A small sound classifier, trained from scratch.
Model: norm layernorm, moe top_k.
Data: trained on two synthetic voices taking turns or overlapping, over music, noise or silence, 26041 training examples, 75.7 epochs.
Rows from block 7 of a small sound classifier, named by matrix and row number. Rows with one number within an expert belong to one neuron, the router's apart. Each number is 500 + 25 x the weight over its row's rms, rounded and kept within 0 to 999. All counts start at 0. Numbers have three digits each.
Before each expert's rows are labels from the 100 clips, of 14976, where the router gives the expert most weight on average: "strongest on" is what is common among them. Only what is clearly more common there than usual is listed. The data: two synthetic voices taking turns or overlapping, over music, noise or silence.
# router: router (model.blocks.7.mlp.router.weight, 8x256, trained with AdamW), inputs 0-42
# up: expert up (model.blocks.7.mlp.up, 8x256x256), inputs 0-42
# down: expert down (model.blocks.7.mlp.down, 8x256x256, transposed), outputs 0-42

# expert 2
strongest on: child-like voice; first voice: child-like voice; background: everyday noise; second voice: child-like voice
router.2:541479533522480451503468528504526536504506523481468536490476501530473471451451526495514473512502506471527498469484501488494502480
up.0:492503524492457527512540508479485490521529481479492510481530467515542442520568537482523473455486512536510472510492504494557469505
down.0:522478513491546491464533472516498482439502458513502495555507515528462508508517524466492538465554481471467522495483493546462491475
up.1:480523477495497457519520514481484466489497480491491488507489501522457485455486484492472481460519494557570497524472537520518468571
down.1:510527513519501502429524484507460509476486486552508480454490516509530485500527503471478519494514533454471506481502521474468500462
up.2:487478506485541460500494494517509471460500484525487500514507477502490530494554437452516534537484533493500546531454512525500520545
down.2:480501480514512479481476453504502507541496552459524453478503544484527482520471506538499462495548449491511440491545539472499494505
up.3:499452496479484516514469470514503455472514485491483488497511469525450472497473524524467463460486498471477511481481513509506468484
down.3:492528489499494534444496519534532524524512460457504519540507462487478480494534524494480535510470523541460513504506512501530495502
up.4:510506482432521531480478495493486502500507488486523517505519482508469488505466513488518506496506537510514492476487470476447463485
down.4:516477520477514481505502514494519529501479529486466483476490548506482506479545474531519502496514493462514472509516496503488477493
up.5:538538462490457550551503470497468515495498513490555535572486477507521505527496488502484494469464488505487487473529471493490525504
down.5:552505530526520520482524503479519482441475463496497523471489486486489573506521514541481490492533502498521489498453469522501501477
up.6:473495490484499538504459540484527456513519498518465470483468524519508493494516499514546504476486473524489459484487511473506500527
down.6:501541495487454484490503528500470489519498496529482492480559527523516451494464450494492486472531532492486480495521477497512483464
up.7:551495528455474481504485484548490460503491499501522477515511478470492506508499549499505521489481498505513470519506541531465489543
down.7:512483496522503497534494506489575504477467476535480521546517504473512523470497474521495528545494431497498515538501477532464558474
up.8:460509523537477491504518481502454463474508461500497479530472526529532460519551503493530518514496524491508494492513476510530490463
down.8:526527499500457509507498476528506459557496512500537527525490472509544491490466504490477452480488493561488527459484505502491531468
up.9:497513507509495521520507483476463504498491520510520588469493503461513493502534508488487512497542477503487494497515512468514495514
down.9:518494501505509460480550532529502513529516484523511492523532505476498465524463553560505498497480469471496470500537483494567516486
up.10:467509481459503537518499511537486529475531506485531510497485512478515488502549467490516514505534526478534501499505505515490500491
down.10:496529506463527479534476474477517495510510535499524448513517536480467493571480507513508514518518473476489505485495500479512540517
up.11:524513503531510469439494509509475502520532543516511515525524500455479484464526510517459465496549490502489503501510530503523523545
down.11:516538509468502493459519524504475471521521526463459495505462506487483501492494504520493530533504505446479553483501492533499493525
up.12:482514505476533486497473472470462529502505511497480521470500503457514536539471533505524461507504560515532475541502515488489477499
down.12:493535471523461521518471504475494492484496461524520457469487483491441520518456449479481490496477480511475501491470520537440502524
up.13:468490482498495442527517508535515497508511510496477475524492463531470502497481480521491508487518490510536467464528509524481500536
down.13:540542499526474562546490519542481523520476475490521499453507526446501501513483465487517469491495563500478534493455540511490500478
up.14:515474476534516547511492501465480531488527480466477503466512461531486519510514450509492483521433486469505533491496508490483529473
down.14:475486528479542443506481469501472453481503491513532493498509518469528452466500497516520516492496502503505511514511486496562473495

# expert 3
strongest on: thin (high-pass); first voice: child-like voice; second voice: none
router.3:538529501471464489518505491506463487492513499537492482513543534469531468514462519514471526555465502506465478506533513489535487483
up.0:501479480500481543493525491527458543500532420479547485507534493506543508495550551499537456508510505496522577526506476450486484494
down.0:514533491504473494482493503537526486535486509490493522516472526516479484541508478525457490499495505522512507501551502509519529484
up.1:497526463498516467509481492480510479515516492451480467464446494545542495496499439516548512448558522507460480457496494504551517483
down.1:498514512510480501453520504499465510470509507535485463475464483494494479452475479453484507497479516475523517484506510521484458449
up.2:474481494533477522495470530491501527524522509444476493521471485503507520490490461481504524513489484498516486473511464523505466491
down.2:470481494519505503547505539542498481543492479496567484498532508517514494483498547504518490576503491526499495478509472482504486506
up.3:504464483496527470510511498492516508505478496494539490497512501509495454514518476508500536468542525493449501478496529501521511509
down.3:499531514488529504523518476473493496496467498523518534519483488457543538492508506504485494489491530508479503523482466464509511487
up.4:534500531507491508507483499493511503522522493478493499487448554503500511484489520500523497447519489580522489497556512502505495496
down.4:543492549464517512478515465507509477516464501477487504510503487525513506533529517492502577516530499461504487506480478529532510511
up.5:511550507513502521496513551519552513532484460499514488500492462507495510504562470489516505526514497517523515492488479539487523523
down.5:489443560498493492500479507540489522489505509517506508527490498472524482521552510502469494487499521511504506486468509516482495453
up.6:535480521519519485508472543497500528480497544497498545482494536546471512495511516468524484484504506489536492511473508516526496467
down.6:501555480493494488467531536525461499486488532524486507519499508459525481507488475518492530518488500507513511474517520538484504513
up.7:528464532473533526524516476462485449530512518496492501498504483478481512521519501455516506449501477540488489501508469519512509510
down.7:496544512487454510501488449538510500509491507455443490466506458508578496477546531521537443565464466514490503485523531507510493478
up.8:475509515517512558524469545459507527521516494519528460555459501479474470517517491472514506489495495542464538531467486487452526472
down.8:555514494513554507446507520535468525529518472522541501483499469524524539515488526541492479495484512553509516501453523505530506519
up.9:494495496499485486480521484482515510469466547498509498480503442543515464531520513519516519481477488488516498543526502483533480488
down.9:488494470467550539494479477458530509514500497530526543491511483533518481447465490506483508500498520501487531492495481499515504503
up.10:504506469511481484518529535470497504492499514504511518483471459495454492586485490519488525510497487480452547487525466472541514466
down.10:495513493477491508515458484510487541503540519519499478512508482501527470506517466476580500490500556499539523472493471506510473490
up.11:528516454525508489485459496483458498467499498505478499463491546536519551500481502516466502506476481495486492522476521479538492508
down.11:473521491511532539516533490494523522512486491496520455495498507472520473525547533497559494490462532509456515517524465502542473521
up.12:542491492509507531493460505483498479520532476469525499498527539511519513454454513491531482514508491505476512502480475474518477499
down.12:499507471453513488471483491480449494466461545508470458505499485477508509478516491504530471534518488469500520526475517504493519554
up.13:490466444492497542458538471514489478526482476520523499503518539482477497503541454479552477509497472466523499497498500500506495483
down.13:488491478522470512539524460502503514452517498529486514487493505536500456487515542481489518512504521503503485534503514535550486534
up.14:487473541537509476488497481480465497471482462518503498498504517538479522516469492517483550512519501527512532467524488490507532469
down.14:473488492526513507478498490518493500498490491462501489508478489515551495494467437507535509516471522482499466489488489461554505541

# expert 6
strongest on: music
router.6:455470489482493548508545516463521518518493520515544504508506432533486505501460501528483475495471495504520503495491493513545529544
up.0:478511477452508495521482529432472493529474489513476475457550511441553477451526510493475518491524496491514507492473471568496481521
down.0:480495527510509490512511469517567495486512472475462483504492471545523525532517517482482523483474499483534531483452527542532521499
up.1:523516513543498509507501484460470467536536484486534483531501498493537506471517491507521482468510513536537513491515503519550541471
down.1:499463469488536497506504510529483507484509567505486499441520511506471501481499510536481473470511536505485457507533480482494490476
up.2:518528560477496487542492458534501459460534525523488529520474490523472504469464455514524483477532481558533525491505498476535480426
down.2:500507474525533534491498495479504464480516532540522498536536531445602520459459515498507496522486511480498535506481477480497560533
up.3:492504457495507509522427472517527479536464455541486485528479501515512514494487497491512486486538486506495512518507506462462482507
down.3:476495494493531494489522482484510477478512521515518529515450516506479459495530502477457439518455491525480504545497493476510515521
up.4:494487459501536531503450507516497519473507478504464538526544489517458496490509459469511498483508520558534540457545525556515502499
down.4:477468503520470496520512501541514458497445530520535511507501550535530503514573463511523539468472480507547507473490484474531491476
up.5:493477551490519485517502471525509548529540503473519473470469496425487531522523537500490527534472488539524558521525501475503529476
down.5:544471528493532497473491516505504488475471506523484500509508486560503484504518477504505472482517485492482481508550537507529512541
up.6:523499438476501505492506500465481445506553506501511469492485469503458486541511447488483472474478515529512466470499483466503519563
down.6:516468492539539502503549498503487483514522487456504490478502498502520497500473488481530475532507445477516554492475497503534486510
up.7:489544488509515508516460486497512505556474517552495545513532480452464523469493535483477463468487549496528482503484491479482491482
down.7:510484485511490538497558523477505510493522506501452502541459468510526474525546534478522510509509525561507494467482489484489509472
up.8:469529495480530514468524502504506493510498472507500458498518556494506510502502511535505540523495494541439510531489504507514487475
down.8:488477492459513485485523548496474490478506517493518488498519511469513489473471504533557517522477534494494543457552513462492467508
up.9:531529507494509508462499503484495521526491482498498483494496524552512490554503494474543553488485446409494513498455489510486454494
down.9:533463525463478526468555524493512454525459515488495492519528495480565473480508495542479475498507530518496531472552508493465518493
up.10:483499509446480533485528495564518500512458512488493507465478520520528472495495510488503488536492489531482511489525494508489470513
down.10:473517509527488471497447511474504514500497519504513503482517482471499504463462520506484525495509511489480493508494536526515509473
up.11:529514474484486498461506503509473523471556470511520499489555510526536538499521487502503520549479504518490510481514529484449524495
down.11:480496534505507500515498490536517504497503473486466484476545551484467511542472476495527465477512512485506557509475464489488538505
up.12:524501487551512520507492501525510463504502466495468484474492441492516514518535501493503496528524535460475493495525512509481470486
down.12:482478454512471504519507517482505533544500547465468514503532551527511509475488486441506484469485487492530526477503509484493509490
up.13:462489444545529519482498506562554498506472484492433498450481466522503506481499509471536487501469499545476479522543544484496478479
down.13:457543493535474491485465477448481531508526508516507488514484459467541494480497490484498488485450484510509482523478501481498487506
up.14:521546453493510463502479493529447488544523506505508493532496499505542482511502490481483515515456512481495524497536438497512480509
down.14:460492536458510490518489534494570471507490524510522494465508496480512491500470511550486494478543490467498531540488461514469466457

# expert 7
strongest on: deep voice; second voice: deep voice; clipping; rumble
router.7:520513503520497526480533484473479461499488494506498477526493532480488551528507531533498482499519554481518506497491489536474489511
up.0:508524461544502559505496520508467522507519463501519439531467477500535502474478457512463503466475524537487507492530524509485483482
down.0:516511487516491505465476524511519518536480508492510513549512542477521486521520465496483486488456533486506461510492517454525528484
up.1:529512487504505502501460532485513464485536526500513549491514537516551516497497484508520524501490493506491529502499490528480491520
down.1:458511497524475493501490450502525497554515509527521491489522478530524514478496518487520493486481475492513512552461534478528499460
up.2:476413532522533490552491500487473464488521475504517508474470465505509504484465486489515507506525538510459507548511485497550467492
down.2:474499456500502475432573503497522474490511483505494530473481474523513482485493461532493501500527513480531505438524501512512488508
up.3:492562472455499512509505478535501497506482466507547498489518481512526476497475477526504505491461502539470507509489541491512524501
down.3:487533502506465451526512498553495491491499488482469525493444510515490494493507490486522535515540455499521510477462525501496513536
up.4:451523489512486489531494548517447492503507556498504463540512505455543480518505498520488477540471528491531494526502508503488484458
down.4:514498498513465536467518535485539484514492546521470498530524495555542515508497483462547527505511491505505470536505490465500494490
up.5:477442523476520495506492497467470525514518502489479530502503507543505550538505470499459462491521564510467472479560501470491468511
down.5:490514473548484487499527499484473464530499533526545532520506494512495517458476470498488522446482494490480508528469494501514472488
up.6:498500510464475504476526525502485511543495569502488497479452513477517453504491507486535502505507536509494529471470475468499507487
down.6:529532494500484482501498460530507479471531501487512547458475454493484534545493491470458505501520477519480483478520504521473491530
up.7:517476474528510542510541521505491481558506488488516489495491474471555461524526529495478499517508510501477492510502479505528476515
down.7:516496525483523453539525497526488526491518540521469505454488517503492533462479475513483486441516497508484517483571488502504531470
up.8:497482501484495495447530483504498499485497512484526488517526547465476518532503519523511513492513487495486539488526481480530502520
down.8:473485484485513526492497531476506509451520499504512512492474470497540511519517464520460494483471475477533522482498481479500503527
up.9:505516513456503489491504515534498522500492469522501522514541556480535478462489536513474504451509545505475489463460505495450499433
down.9:485506513565506491480501547469504480509479495494486474510518473512490528510455497483510549494494459457520491519502512488499538489
up.10:484482523539491468509509439485506521476503470492502496506489483487459565539483543496530544523511497486487474484511508510475477508
down.10:513545485507534530504538509503538488469529534497507449482513493525514550519471459487485465503462473514503534502488451494527517461
up.11:461495503461498463520456498519533490486460453478540496492487529496545535457491457488497504482533472487522487520485512534504502528
down.11:529508480500473502486521512497504523487518524493456490534505474489508473460493498498506521523533517534491518461471488493504454516
up.12:462437495472505536518491474535499509480472487513519538521539491522501540536493514497494501501483473470538498499542526505543524481
down.12:500509479512532514485448511474522522466517501491477550539518474500509513443534474477449489492527467503492535463493483490482468482
up.13:501466508526539408499521503462522499547520493526483511488492502531522526494528511526491438468490515511508488497471527530474482467
down.13:491515456533508550554513520508504462441512497501502444533512491522475532519507510483512457550533504442516538475474493478494539521
up.14:499511470511520508480571518548485542505458497494455507480516496478525443513518522499474484504480513483493529520540481498571490481
down.14:542463504486481457529484511480475469498506537466501502486498493545479553510527507471490519500478450491488494499516532516500476492